config.yaml
rotation_deg: 5
mlp_ratio: 4
temperature: 0.2
residual_init: "zero_last"
weight_decay: 0.04
Rows from block 5 of a small self-supervised image encoder, named by matrix and row number. Rows with one number belong to one neuron. Each number is 500 + 25 x the weight over its row's rms, rounded and kept within 0 to 999. All counts start at 0. Numbers have three digits each.
Before each neuron's rows are labels from the 100 images, of 14848, where the neuron reaches its highest value: "top examples" is what is common among them. Only what is clearly more common there than usual is listed. The data: pictures of board games with random positions, seen at a slant. In brackets: how many of the 100.
# fc1: MLP up (model.blocks.5.mlp.fc1.weight, 1024x256), inputs 0-127
# fc2: MLP down (model.blocks.5.mlp.fc2.weight, 256x1024, transposed), outputs 0-127

top examples: nearly full (69); noughts and crosses (49); digit grid (40)
fc1.351:490457499491506518466495503479464500471516460511481507482498511518532519479504504517536530553474539521446519506516485498491450486510501485520509527510477496563493463518569520504482506449500490490501572495461494519491507510507493471507504500439432458536501503518508531456489502498483538500479493525513466495506534463481497501532516511498513459530515486471543513527524529517468526500516
fc2.351:494486504457549478478459466514521472512466486504462518466506494522485473515495543502475452518482520492525527513503528513490480528519501461525542460529502509486433483451532456485520496488503496484501504496508469492471505498475491530484533490519543529494502552485498488489497510494493500470466497481480506503503456512446513535486491513485492491543517548552475487464557499491522543527482

top examples: draughts (67)
fc1.206:477487502527450515435475523494445520481513483532481451482445515530506528515505497524538500488494528518530479503469497462561531557463476482479525528521480490487513516502522477479533480533483508513521497507494566484494507526477482495522506535515478482462502523470497486497543446531508458470516524477501506487513519500508478562496577531490510488515528503515485504488555521500533491503512
fc2.206:524547501493503466570498477532478484491489507498490482522497487490516418486502494497512478486548511509476432523518468524488466490517490487501490509485505497495491505506508548546472471499494525526483504491516523516475467508520492530495516462490494484531490523528523511499480534479453482551455497507491479538477520545512493484533460472498530513503494499505497496523476454441486462470515

top examples: nearly empty (62); discs on a green board (43)
fc1.724:511525535529537542515492483513479491534538479538504492486517540513485529502480474497486485505536562495471518506469510516478504512482479552493485478462514511523480500528514507456501482503499504483516526460487489464508489488462518519486503488501462507473461460520492525532539536494504566493487519514497491493493510525480510472481443440508492482490512535519503473498482543505516479470500
fc2.724:535492505471479479481495525490477543487492541524489518526485464490485500527469497482479496508489464522489486479523517456533476504517490445495504499519481456485483493491516510484496512500485500546502437509494524480495477485465475498490483488499492443530444520487519480484498556515495462503520500520503567489481500515466513508487535503527481549498476499511517540502516518542508491455456

top examples: stones on a line grid (51)
fc1.117:509464472479499506534540510488536529486481523530450480513498480492512473531539526482477458508503491498515502498468546516533476538508489481521498516480497491487431504499488532502506512476517507519501482481475507494545489471532532454470479479501501522509446519511496503518525506489557515511533500522511497483489485494539590482491427496531501460487486508508503483457524475547515506524520
fc2.117:494511491515517456458493441496513498502470482494493536465499521475478536497492502486532498466494465525487498520509453456478492459528462461468523483548506491508508536514494490481495474497517492477506480508520474501413484509527505517496498513471438499532486514532463477504479530529487503489514540493522493519511474482518447511550504529531545507499500477493525517565475524535493488515492

top examples: second side has more (72); discs on a green board (62)
fc1.234:488519497523504516503545478504472479491500492517533495506466511500495528473491519498516470545509484487487454458492490526525505489508486549472507491491440506504548473520515464497513501527496521500485480500504496490505514493472535466460507502438539465545496500504508486542472486482500515466509496454515497497524475532484447515488465472518493552467512490532490488477525501498492482488532
fc2.234:501450528492462507505500527495487535492504502480453486498524539471483487559521484490526538479511527531498571517507538471501501499484511518543530519527492519507514530516478504498504537472494523512517522510503500455518532514489494498549504499538496433477499470521504507520504502456461500533496460537512506476495526466518534501521493502463494529514517502501545483519488470521534490530477

top examples: nearly full (62); discs in an upright rack (58)
fc1.312:479432516532511459495502493511520495456471541500495487506532458477494466511501510528524518446559481482467512485547497505489508525500498513506482494530453517516540530480530477499509507484573486528520495520481485510509479498526501515482528518570512507483488481533549485531516530529454519494487492514511509501513479502496472491505494454510464527486443486477528503515474438476484547537533
fc2.312:544493513479468513520486491485508536497484463505447523491485536489490521500503461501518495495480508482509517519547483455525519502491516432458489473474495520447513487516525499523475488439479530495525482500497514539521492559493484508518534502474508546469541451435478498515471486465491450462526513492476492468509521524481511471509512511528487476488518568494496521510527511518493497472503

top examples: discs on a green board (43)
fc1.2:500494497456520514522487511495496502498502510511524501521496520500514523523483509510508488519490527544492517521483525494482575477528508488448444517501502492490467499496502482494465462515500501527468487476514455535525460483538509477492485487507460493486518490487526514476530546490509474471506501518499512517468515503490504510533467497451468430514487542511535479531505487474449470509499
fc2.2:496544486485465515484464484522500466474510535465500496449486518477507488503534499489552497476518500451505540491536456518507467480523479493521527490513523535479473489521480513501522501474479530490459507480505514461523491519528502513523491531503491528461496477494527464541543499478502497466496529472540479533503488488512467511474493523541475527493521475499473503455507476482504510517499

top examples: draughts (75); nearly empty (66)
fc1.745:511512476490544516481497486510459493469530522534501486511483500490494526475518485523508508448462485478478527480530506510487509501504497503514522508499504490507513513539498546512484495523535490503506494476476521515514467523517507538467476496585434473510473541482537526479496485499453483526512545512541561523481505527516494476465504476474508470547489509517535493512504512536523532486536
fc2.745:497493485492498476489458486486508485501466485496523520491494525469479494507520530518520480535489551545491503484491503475494503498509482475525484510512508522481466522492517533482545491493472490506491530485519528510493473478508505487516535492472563541493540437515520505508511465529521507479512529484502476449521505523446515487512488533518465499467491492508486457451508499522517452490460

top examples: stones on a line grid (42)
fc1.229:438572486463503477497510521478474481487477492498498484515500530507483516500495457515452498541535504483547500453480514474526478500557520441476507515513504501495468441491480518453465493491501517490522487502494507515507493514498533552464487481512488539486498491455504461506502506517517501523469467533553481451489481504473494492473465436500507513519509464505527492496459492507507536521500
fc2.229:443501508475528473526521468535548535528489507525471487462483516491578499477468505493507479453516487525488510510487466473522503526525531533536478548481492511505491523528502519506522506488494495498502508506504504467477486475555550515461437532485498540488509556514509483501534547465516535506516521510487512473503518505488533506436547483474488506490501459464512535548461520538490532503429

top examples: draughts (61)
fc1.396:489494522521502471523521453512471545531457488493483500523483481535513493547506478494498498512507511477542530442482474494527510542523490454485554492505489481448466540489500500510489473487505461524511497527463523498524521512483506518489484489517485490501507499501440461508479483483486509490509505534452506515483460520528459522480529489490512532492505502452513493533497551504498509533521
fc2.396:506546481500479520545542477488524517542551512494477554509551495519447488512496545539481508494494418491517452514525466520489516449468515463468478518522504509497474492513445519468478521529485535477524498534483499529490492511484497485524460500513488485527523529508496493507549530496524506532461475503567488518508522459480512529516533522518521480501498518469511489512467493534512517531485

top examples: nearly full (63); discs on a green board (49)
fc1.620:478484494476482505438527526491467517462519519494487499485511485494475502524461512501473518499474512479503517496522492467525414487500482512495472498514486506545472513461510479511513505478508463505504557498527518484494520431507517523523498489523528489454527505512532460483503498549417530501489528513518489493493484462499505492533559492460510483497472452511488504456523510468491491471509
fc2.620:477489531488535486532512495477509549495467514503511482526481489505491451476529486529488506526481465490520501542489552438472481523470523476553508497530527467507490498469533453464487474538505482515501459494503520525515503534464498507462507509496502530543466470484546453514510476471503496525490485527518518475506490492525444500506470478461519491510528503495487515489489481536530524513511

top examples: first side has more (74); stones on a line grid (70)
fc1.576:456511508500479556468510525517492527526506443503461480523467491515529465536546465511440513532475492484462521513497516467480488502476553483466517479507509504500489512535486535509522505458506511531503496471492502443469488503472477483505468491500546511477486514473519529470490513497558500477511505469495484579489437500504491470459534481484540495453488513492519532477496509459526502494521
fc2.576:502467541504511482452531506451507504502460527494527471518524524494494534448487512499543489503486509495465516531506459503487530484491425486528463527482505501508547507477515479501481494488533506485505500518519510530547521476465517504454478477484504482486478557487498492493494495480505500494493479579521517481511485465482509516549488513490468502477508499516509471492465561506517509502473

top examples: discs on a green board (90); nearly full (74)
fc1.412:465483524478505508479518521443509501529497467446539482529490484552531481467498509507459503482530460508548472480480490505502506477490474504482513492468526538516456508506507513536494510528521466530503548510516502518538507514471472506509488472521503464527477518486504460481529521535497534493475535496480500508486503505532473547519530510555553469524516503538504539517468471495522485481484
fc2.412:493465502498497507484510612538500511502538521455515513476479466506506473502490513527499457455544545497503486528490495460532501457515484478493495499487491487517506486514504519454515504506506478476522486526494489474504527476524516454497522497471489521491508516508447494473512428500489494507521517537481486481502481491513465501533460464527521507514537483503463490497499463486490448490529

top examples: discs on a green board (38)
fc1.68:490452512506466484507495479511486480504494495505486504535453542482490499471474489487481506511514503531475518489537452509509521544526452460535474490499489545500497513494448515544469515482512485552467485444537478462532522491530492515441447508510474458466471500482489511476500492466489502504520526469505437501484551504476480467465490495500514465508489463541473502495436510473468529450504
fc2.68:492530473515531466448523514494545519530514485496475494439529450512518483540489526489487536538504539453529479505487527465514483495558541550481509503514522517522507490505521489466540497521499512507489533446466499468420497431459515514524528475508512522506521507495461514550473505473473482490498500497520486503537516524525464488500515542497522496493479521487505502528480465498487502508502

top examples: nearly full (62); stones on a line grid (61)
fc1.221:506489474521495515543505511539510509551525430455485502473503495479470514537514521496481431536536592486482505540484476520522481497476496497497526534521503499507509528518496474525475471526510518561509497465496497499524509523489491517468480505519536487506482491495516481476517529504496470480553559520557474529527521464500457495522531511475531490491497484493508530542491481487505515476473
fc2.221:489517538529506518562467533472524491492525554491500506492501521496451489479474491537516506507477511462471578508527512450504451477526489477546495505496527510512502504532552527493519475482472436461501506529501452486498509489505499496505516505524502527512503506487452476481487453487471482531500488537506528496481486513476512513492492544522457494462515518456487525535493547491525494527506

top examples: discs on a green board (63)
fc1.674:482504546501526495512553461463536476496485499505479503574500537509496512511553491464532483540536475496542500506514449520464497503503456499502490489502481528495504523513487473501468495519482510465482516435503504530516575514499518519528499515512496484444509479464519548504482472523497537507503534482484522527523491490540491510478489498475520521509494504465508492503508487519521516530532
fc2.674:528526489537518513504466533495507484503518500489573468521503515508497546495476481463532545502536460420553525531473505536485462501508515507513490496495498505485500473477487489471514479558517500473495545445470490523497532480484481504470525530505521526501507480502535470530473487474501512486501545492519500488506500529467504492541515525486509518531503523477502510502492488483505506516496

top examples: first side has more (75); nearly full (60); discs on a green board (52)
fc1.643:539539494512508530467535486463549557491492491474507478520479506508511539481543513504486484503498468489503463485471510507574496444486503469490509511520506472517531509516500540492494472481486505526491468516523513521504498460478534522499473505500531485501482515475495519462481538507481546499510505474524464531492490469481526480538510486492495491509469464521502470475500515474517494497498
fc2.643:516530518511538488500503460521516530513517507494477545514505457547511550468487477485458499474474503519470468511475483441496500484488515486514496552465489438493492506492515482526473521458485499512534479544523472541516544505484498505505495525497503522463481521517476502468498450502491491527514514502528497498492471464457500494506557490446504493496478534490478517483508498508486528512451

top examples: nearly full (80); draughts (43)
fc1.46:474467487509490451565510476519484499551480496535513480468485465470509504525504473448547519487472537509516494472503515476476451490481469478495507491497467519486515492492474456458503523491511465475521515482487484483523481501525519541483494514503523459482479484451496460560504490460470544501486475480538512462516518526492524471541493499486550521527502521536498526460490458499523520469491
fc2.46:518488490502522531455467490512525475482478491473496511500484524541498492505512504540487524473551481518492506476526502489459525513533526486497510517478513509469520551494495536503508472491471546500484533507574460484467508516525522503505533504533444505459506469559509486494509526514506513539524467538460477479442497473513477511450484516505514506491554502506475502522519523516479484552499

top examples: discs on a green board (49)
fc1.527:495501466467482482483480559477506489481513503547494538519453496532427524481508512486521556478492474503469464491481484511486484514499489499482500514484472476492498497542495491497467506454458484512488521481466494508482475481544467534543559492483468509482522470527490515484511514529453528534490523518488498543519488485501531523506498494485514496507491528503505517493521476505535535540443
fc2.527:527503493532523528508475491510509500521480505510565496487510473454518563491498503510517494518491499464522490550512499523461512523497523478497520505532494507488467472469498514515468491539500498512490492503512486498463515504474468451462479486498490524522483511466453521577482508503505463481448483480471509471500527479528490478480522523521487533535517536494469491496497512495456485457529

top examples: digit grid (70)
fc1.440:524493468517526492453529471514485481497525458505485535488508493502488437527527497467479534494537475459479505460499474496534495481492475514484485505499502524502472525501506456550534520542489573488503512530506490503490504532497489525476504525526512482508536491517508471553511512513502486528514497462487538507527470497478523490506481491474426515526475478510495467525472472476494503533461
fc2.440:469477491481493512511472516442479522534523520480499453499539486488493520475490493476465464497506515484529464499493494495439511520479491450502544487498457492505511508498456530475537488449522509508517455513536482480543493509485523497507470525437489500504508538509484488535492507490517512511495484508515501456501552501488499480486533478532519505508489517495481440499548518497516514465455

top examples: stones on a line grid (71)
fc1.281:488486465499473522510516507486524497497481516484533545494510464484457476479563461462502451485578476496454496469492511496529504552558520538494495490515490483480539497502494506512510511531486494505490494518516511479494472442475508471495515521558535484520537510507513525490498526528500460524502477510493471472496522510498454491487518490482487495502537509529466494474486500521489534517519
fc2.281:521529519433509479460472488503490493489507483559472464535509500525474533509465503525524504553458490496483533505539483481513493474468448495497499507460544490493540512463542535531474525487493499521513507494563482501490497504498505522468505484480481511473476507486528466486523481464500514514492460505547480508535461510536504513537504509514502509474486501492489516511492502503535513503447

top examples: discs in an upright rack (45)
fc1.580:490473495484460508481476554517491506489513551483506490505517485518483489475533509483500547514496473480528493521502514476504528495539483493486457452514515504499467491506547485494486515486518503496486519518536493544483498494489467520507463526508507566466460499538524498497484499483464512502501534485519478533446467569472557487455521486533507489522456451527522521502487544506461506492501
fc2.580:491544528525483513486483491495518540531498428472526479521455466513520459507482507538497461496517481499473494485540511508473503476475513509531499525492505551510495515528457505510499499518524504467533476520522539507489528465492525493468501466499512486547471507500502509519528509500552463486499501498534499492493472492512476438502484532520510509501503530511521499518461518488539519500513

top examples: noughts and crosses (48)
fc1.104:520491494513536512515503496488435480493493507504529494470510483526497469478490537474465492474494506506520496522530509495505480485537519519519519506517517503516553494521440491510523504473481499536514492526487506521489488541493497489472507461490514493500495475471473558507476492514475490525478492487513497480485522498472492512490469523551524508428521513506532473506549501487456506530481
fc2.104:522475517537429468499513499480487468506499493506530492493522500526487498509473517521504488548525505495465504488498500489520492493526541475494441540516504526488485510506471544494459503486509457525563436487479597487493516522522534527474527476541459514513501464499516554497535507499501512488493535461471497500489489526521503492512524511483558483534466528501495500494534514506501496523528

top examples: draughts (84)
fc1.398:533486460488479448471506537494478489482492501491484461484476472471471506517504552509476511496455496457465507512523508479497507475504508496547531484520531480480488493467477497507473505481471461513488539509518496460523479492446540511440541506524482459496503519543527554474521482468496532476496554529507508521495504498464489490514499477476473479521492472489481492503501484556450490476525
fc2.398:470521536496506514533526464496476466461541515519513490463502518484486505507554500488498500531478569501542456507508533523506497473515472509498488474497501519522501509449519519530490540518575511482514466504489538521480447491511489483497512489469531488525498477520512460462546483479481472467516491549503504504544527497491518510510450489490517492520529512522500498516474501478541487517504

top examples: discs on a green board (95)
fc1.47:568473514457534514526536509455538505534528521494506518483518517529463503526486515465514444465483519562528529515480504501530504483537499494510506494450497468488516488503478536494512518509508499497513498517505482549503475508527496450491479493488496499483506469476475504514532560444488535549517485455495542532488473515505506476484487530506474484502510491498523494500479512540520520454532
fc2.47:437497457531482508510490479522495503470496483476491500523497463454461498493502472545493523516519469487471497530546481477485494512501482513506509525528481511514517524510528510532491455525501557499514472493485479510462530481486485529490516509492502469534508550500541460493500452485521470446517484517512460455489512477502512509513486519509537541544517502538527512503471474471483550515496

top examples: draughts (93); nearly empty (60)
fc1.515:505493511476515509519498472511494539512493477506453478466457470532507463485507543500483480552473520509501504524519533525510511501482495478506526474492561490513534483490506469504500473457450502488479484498546543473504476514487499470472516487493485437449561478497522488486517499484451494485526520516485471504520591516504492524498451492488536477523509494512498513459526521494468509493512
fc2.515:484519465505494524498499501495500494509510482517532486495513531513518467487472500524535477472493522475514519475500503462509515518502453486509501526498476502455502509567463560467442515494547506507474531439486478470505487541521494558506463480505485517557491541510510482505480477464523473492542544458486479516511501461504502490542509497532536522551489492493476458517509484495502460544498

top examples: stones on a line grid (83)
fc1.715:485535502524482479503493479506536477520467508497524521498483525495494500497538469479506483525458545512536530451454541495498461493490503535530482511507505538526489500515510515490473492501504479502510516518513522522504529503450501550537501532532492486502469458461487522486499462518444528476503469506487477500496501501469487545534468504488449536515539473544489531508526523477487533482516
fc2.715:519429511516512455508505499479513503489483505445506506511504552507484496551504494523444477538533519493500502518503509539479455465542493549488536537527507492484545506503521496474500539469515496496552558520538500518471501467498511471516516493482567490501505525506456457455473451509490501489491494529473510490531534475433481527499500500556487487499511506479464467505471506500510480556462

top examples: nearly full (64); discs on a green board (44); discs in an upright rack (41)
fc1.449:499533471500487504506499510492510533502467549523526496442511499479491501507474553503494498459521483455505549465489517456519491500518467475517497481512545546512491517498469483514484511475529530499515495450483520517451548542488502523490529509490520499498488547458496504477477530466502489472504518490490492514503505560556519482484489483555477439530492501501497508577528496493541478523527
fc2.449:514512546545517515500486487527505477494559455500510519530499502486509474513496512530484499521490488499516482537471489513497521482482512511449535538502473501508523453522541485505530473493510468485473530530516531481528486461497518506540489510505515476542511472509498496576506499550496496503482487477547521513518520479471510543471526503427561524501482520490506520498546533466504512477469

top examples: discs in an upright rack (40)
fc1.242:530401503506565467477507463525504510511534490497496486489534485536490483529493501517512498514511535504538544501490487509512497485501524490507479514495503496525488462453453502513499528497456510486490500481492460458510485531505518483479467517534504504465509552515497521461482519514533505548545511492503479499510475453510503496500487493521564466530495526497520479504516473533484485508509
fc2.242:491496478466468494517512552494510496532512538508484508517492499484511515530515474499517492514506456501503488529470503515501502489489514506469500516471492537481526539515540486500495491490557528529498529519526544551521476475500518523502507480473479528533490396515474513512474510498491489490503486511506524495492492533457510501498507502475499522513504516508513516547476518503535500491515

top examples: nearly empty (70); digit grid (49); stones on a line grid (36)
fc1.201:548529516471518540480485495475507549495496514517462524494519461491504521511518494475521507500474512493489498480523481492489502500504527514511521508477503528466498516524506484503454499485460525477471493500478462498451518487467503519517495502509506514502494508497498483468494553497519580507472524490519500507493499497470514499491470528504491488511528485524491479535506525493464535474480
fc2.201:516519489517479502484517498518476537475519497490482514494457494548482479527485501525475505518502505511504526529468549512524493526491523473464508489511488476468479500463544501494514503474518505550533509452521535503533494528502457531466516503500507489519520521510478539512537455558494465471505502499497480493481476559485462466484497497529544494514477475495486493472500507507507447523517

top examples: digit grid (72)
fc1.125:483504516491480489495519508484522510484547472521480486523470524479439504468520482498482490473531515501499535513526480492495450539488477489482512493536496510558491472496478528465490518499545451437465496498518506476449471462504495538448520492481517491492521497530489514478537510529477515484525463484523497522459507498461494476538516449482490495493508504536506514518489515534465503539508
fc2.125:487502485498516514470511476529494480495447500523533489531557524523517513517503504510523484557483475491467505520448491490521472483474545529486477476505536481436529486472518478511543498526494507508509504486499475524538514534491473468504475492538561520451499502473531527530470506454496507500510550464471517457523488502523500484466506518518518497479495478515492501518556501502513511451533

top examples: second side has more (76); nearly full (64); discs in an upright rack (48)
fc1.363:461513509487529495539502482515503552448504474493509480532515523551484508484453512508521472514493505504425491524526526448477483490495504498493514487471525457516520472524515509514504479531474494547495517510545490509488519448490481450498490467481587532494522483500478458482504501536488519518485504478460512464510510448518507473494538497506547474484531494504482516536531494501491477527537
fc2.363:513500505506495493474536546494488496531499495504461498442499464459505481519534509490491506531497530492535491512499495536528519485504533463452494502483493525492545533486523518459462504477515530498531513550452501506471488503490488547483501520517471515452490498478480473518518529520504459473498529516496516535525479576482506495504500515550499513527521511489487482538478488542504475517501

top examples: noughts and crosses (50)
fc1.607:489541512464484523499497530488455450504525499523483516466527542493530550493503494508513534524478552486470517529494459497483500562534457551477497448482480537519490499502470519486500487490495525457494478517522513494528528525511489493478458550517490509495509489455467512457536523492483500478488477505540510471529490486493466494484502525470518510508470472493520533512459502469491495490528
fc2.607:465467521508517495519483469495501513520493492516529498539480500510496495437492529433478523493460501516511477490496499512449483489526525477511514492477523504492501500506517487512455512493498503509460520443482528481420519504481515477492518508494490450533498514513527489494494484495519490511529501499486547571505495516477522516485510506537472512483520551463552465443534528420532520513466

top examples: noughts and crosses (71)
fc1.665:472504506477504492528551511505476491520512518553534510506496513484505447499518549485481516546438480459480468501501505492511503469539502525507525480500491527462501481512466497496495477467591525513489510498494481505516511489525545498521521506527500476466515525496487496467471473517485503482473508495517501483503413448473513505439480449473516520546490518508490516465479486513512491522508
fc2.665:504514502461465479529452528488531520497498492461475497531565500492488484468489492535493445494515550498527505501517513531521479466485467467521496475478487482477447507505486453549502448523466479500517476491458529477518527495472506514525472499475465460548523490530486487498492512470502532456486504499504451479479516506512423470519481526508479466519487463477463508512524488474469528487449

top examples: digit grid (51)
fc1.597:483483489473489487485526466477460535466500504507486491511501460480512499491498526485505532506482536498515547481488479515527516540491534514514537534532502487493503496505489502486550544509477431512521523506514490543494475498497489476516482481521484480481507442541476476498474493538504544503450491477537517478520502488506443487504489472515547461512442490509490478469524468506490511532521
fc2.597:502511547502456515525541522527487529482530526476523484506548516469505511510498508481516519490472462547526474516535490526548481528520521493497498460476523502473526466479536475500497495466521499535508471461493495528513538494545515471488493483504499506430518520522469458514482516464468465503488479473473521461524488558561464491525488511487506534537538522521506434498463483460515538518509

top examples: nearly full (63); draughts (44)
fc1.567:494531488478504532501505503497475540539525504486481501517492539526464544510502457544468501502518537494515479483472472509511502518513518505470527518509489505456538489503523502556508440477513510541478455513518487495526550484477497537521490458468518477509515494540492498424516515559470540478461481467506451489482470487521506547449530508484511501503554491500491475470481559511480500504497
fc2.567:533497468497493524468528520497489483484476488461475518495453519505454482541520515476474498482497488495471494527507531509475521522512462438504515489472490572514490468507492503500487504505460541510485519500499519533493465549483495494487542509518512489476512501456488472525505508498538428500552472502460504497500493538499459523505488475558484555555499517492458502486530499492492508493523

top examples: nearly empty (95); discs on a green board (76)
fc1.292:503481518488503504476505474512466513453493477471489479509514495511497493475524487490495512489413487488453486520511490496500452526526542533480529491529501511480521530515475495501513506505517523478502512496513489469492462488555489480511555515492516487528473500477503498510528512453437501484505469539463503518512481436513451481497493514503487506513437514525485511541530490511510485520557
fc2.292:508532448527501472491539499492504513442474507481542533525482477502548521508525529525481510471496483493544525546484518508524517513475508487486520496494564499485498494526482537521488508512490486466547486467492504513526480517506510510511531537559476561484537529552478513547494495454484528536504482457504501500518530484542483521521497480484519496504507522546467526509492528512532516511465

top examples: nearly empty (68); stones on a line grid (37)
fc1.4:491495501507512493498535503536509506507476484501538511502489479528489492469542492486480545452441487500477533473510488549512426553481511522475488514512530502506494482486479518536474515512426509522506516534524489482534477527476500513517500530524517488492519481520486469483509505437521471508493502485523468498473484510479452483502552492510488529557433538557492496520504489487505519527514
fc2.4:466503499487509484479482502540501501474512526488509515472526519453469494533513506511520490536509471503476459510525536475484533447524483505499495531484518477460517562501460492496528499494511479515485515515503468493494482510526513537466496521526491546523479536497493517487528455514492514484492525487469510498497530526472496482525426488458478508501489472463505503488494494457451513541533

top examples: digit grid (89)
fc1.659:497533501477483495507505508500511463538496509467462536498524508493531507524526462530494447523472532446525534517541525527489508475491490512472507463480526507509504519498515467480512474552464513489474506488526492490573506496524488484468493468491479523472473509488515522493515493480543514512522533537483467483485481494473509526452502466483535484546483522513510489549486457481514522467534
fc2.659:483481476523511527490465492485458554500439471522546486493445547494434519507479516416491515506515538515467524506463485482418478509533498528479518489476467520502519534472519509489494547494512503477491506538502508539505462468484488480560513506506513490513500537514491522529491494455521497523493455519515511512539476500488537510529506522489489504480510483502518536501495508516474486491505

top examples: nearly empty (67); stones on a line grid (42)
fc1.253:495529455518502533491530510498538517489488497483486492494496493527456482502531485477511528548471513511532468517487513524511485477492468512491480520499521498528503541547468451503524510482501504491467514503540500496540501547530452501507480505468447465511481509549490494549532531551520495505471504497441526537494525499479503506528512499533503433503517499502554490455498524503532495493510
fc2.253:513528516539474503522473530496516480538514493482504493464493527532542486484517493543475503465532428491495493525478494504502504523528544508496541518487447485475483483467521513495475473523490505541497514460465488492462488487470519476510548485461505552443503480491536491484474496526471475537543476472493460494504480511500527522508482525519491531470496479502455480551510476485502481483502

top examples: noughts and crosses (46)
fc1.562:509479466506488548486462505529522526508485482500467544495481516534561519490431524501520493482553497508454488540484512507517503529507498490503528492425443494533487499532492486502484487474510510499552463499507494498519510493480476538485482470501493483486508502536511513520500527508486477483510513503472487510496481511498533531492535522405487496484518513528505526510493464498510515464573
fc2.562:459498544495530507488473533493475507493548523499463476488525496463511492530517499490467517504536482510459484487472507469548478440518490544487524553492498492489522503471505508502503507500500495480476532523529494458501514519563575475531490516490477505500449493479456483484460512495503455503518492541521543504462507478504538529507528521488517500501522511468490491499493537518442502486441

top examples: nearly empty (61); draughts (59)
fc1.468:478548460524508500507506534555516476506514486466516432479428526517531499508526493549515506480483501508529477524524517521516516524528532508497545485504508525467464478484517513467515516508511481487495507469487475496487510537455494533505479506459516477494494509533476506502489517498511495543501542529537541518517510481493466497514497507456553462460494546495475513526498502468542516489467
fc2.468:505480506465534517557462525449494484504512501560480530533522484465498495537477536475450469521505519542454551491473539478476500500510454481485508485528488514559481523512518515540488499444500533535473488536522519483444488486512455472499485528517513511524480497488519468532516511494509488488441530482491444471493511502484492492449523502539490521535465470526499534511513493525498507493498

top examples: nearly empty (68); digit grid (39); noughts and crosses (39)
fc1.762:499486483508529498602509489495459471488527467470490548502495488505493503471482474504522506498502522505502506496470483517502514470488496484526483557488494524487454484478537541516461535517500525552483496504516521537501489541498514543520495506473544500518426482496520513535506497517496520508504501510529523494523486480516507510489498420518518522505528488448486492479475491498520491518507
fc2.762:495509529485494500439481498527517534503485495518488429517494510497502460499502511521486480501485524480522490554514562454500507516550506454474510463526499502489516504499484493510498443459518484483502501475457508458446500482511477492463536495515511455479540497451486482456501543530526498507496474500510468491490533486501475520492526511501526471537460520509494515500522540503523529502507

top examples: discs on a green board (56); draughts (38)
fc1.708:503493501463470490474518451526520509516522477469515517460570480480494535537471515481542502512508476467535519465503506533499481510521528531484479518512502499462511474490506460468500447480500504509534505515502536502529500498516523519475478496526544475509529492531523455480503538529502518498528477506472483549523504445467463467524461521480495498482498556493514497504494527531460494527527
fc2.708:509502516515516494510488490494421478512503502476522503463443517504478506493496530474462500491496526494520478520510496465487468505478460471480489536465532501528508495516507518524469526507479489517480478452488488479463458466512483506488479495559489496481495519491458527516518462503510452508510487497490552482525530521538479552497464517496496527527531483512474556506478484434530463480508

top examples: discs on a green board (48)
fc1.575:482514468472457500496491474538520494504504506478477531493515497497558531511493488520499499445517510515489510536540480521506545470496467521502484508504505515473508488520496489525450450541548458525494507511478466492538519447486490497525506488516505533513482534472499493494474482485484533523526513505462484508506517517484474467514522500488509455530484526503507517498500459543506495528489
fc2.575:462451531493507554494502501501485501495489431455471492502488501482542520499493565481520498519560528484477513519451518494497514491509502536471461465493499479468489467553495543493511499507513510483483480501527498499512522505446525530496467473532532508490497487485518536514493493463494456500503526478512516504486496530454507532514507488432478540488518511499505518498504499507464472518520

top examples: draughts (78)
fc1.722:467538483494470470530514543543460476495474480515500504498515528497504509506528468536482470515559476479478507524496483499543500505510498471499542518486534479508515520507447491527483486510521465527516539487499492481521474534517518493479482555492515499541466474507453497514516515443493512514461504509514527502485507528467510497491489490521489496534537533515444552516499520534500477513503
fc2.722:526498559488510522501492530447510529503486519472537503495491528464495507456508552486524465457463498464514539481508489489451452527501515493507511484472521507491482462518502530480493490516514479475484457532512502499533550485442484473510536450497497475468518482530494511514523488472563505531557537500471525452521492536542458504522513508472468528494489449487474481495476517497497483517551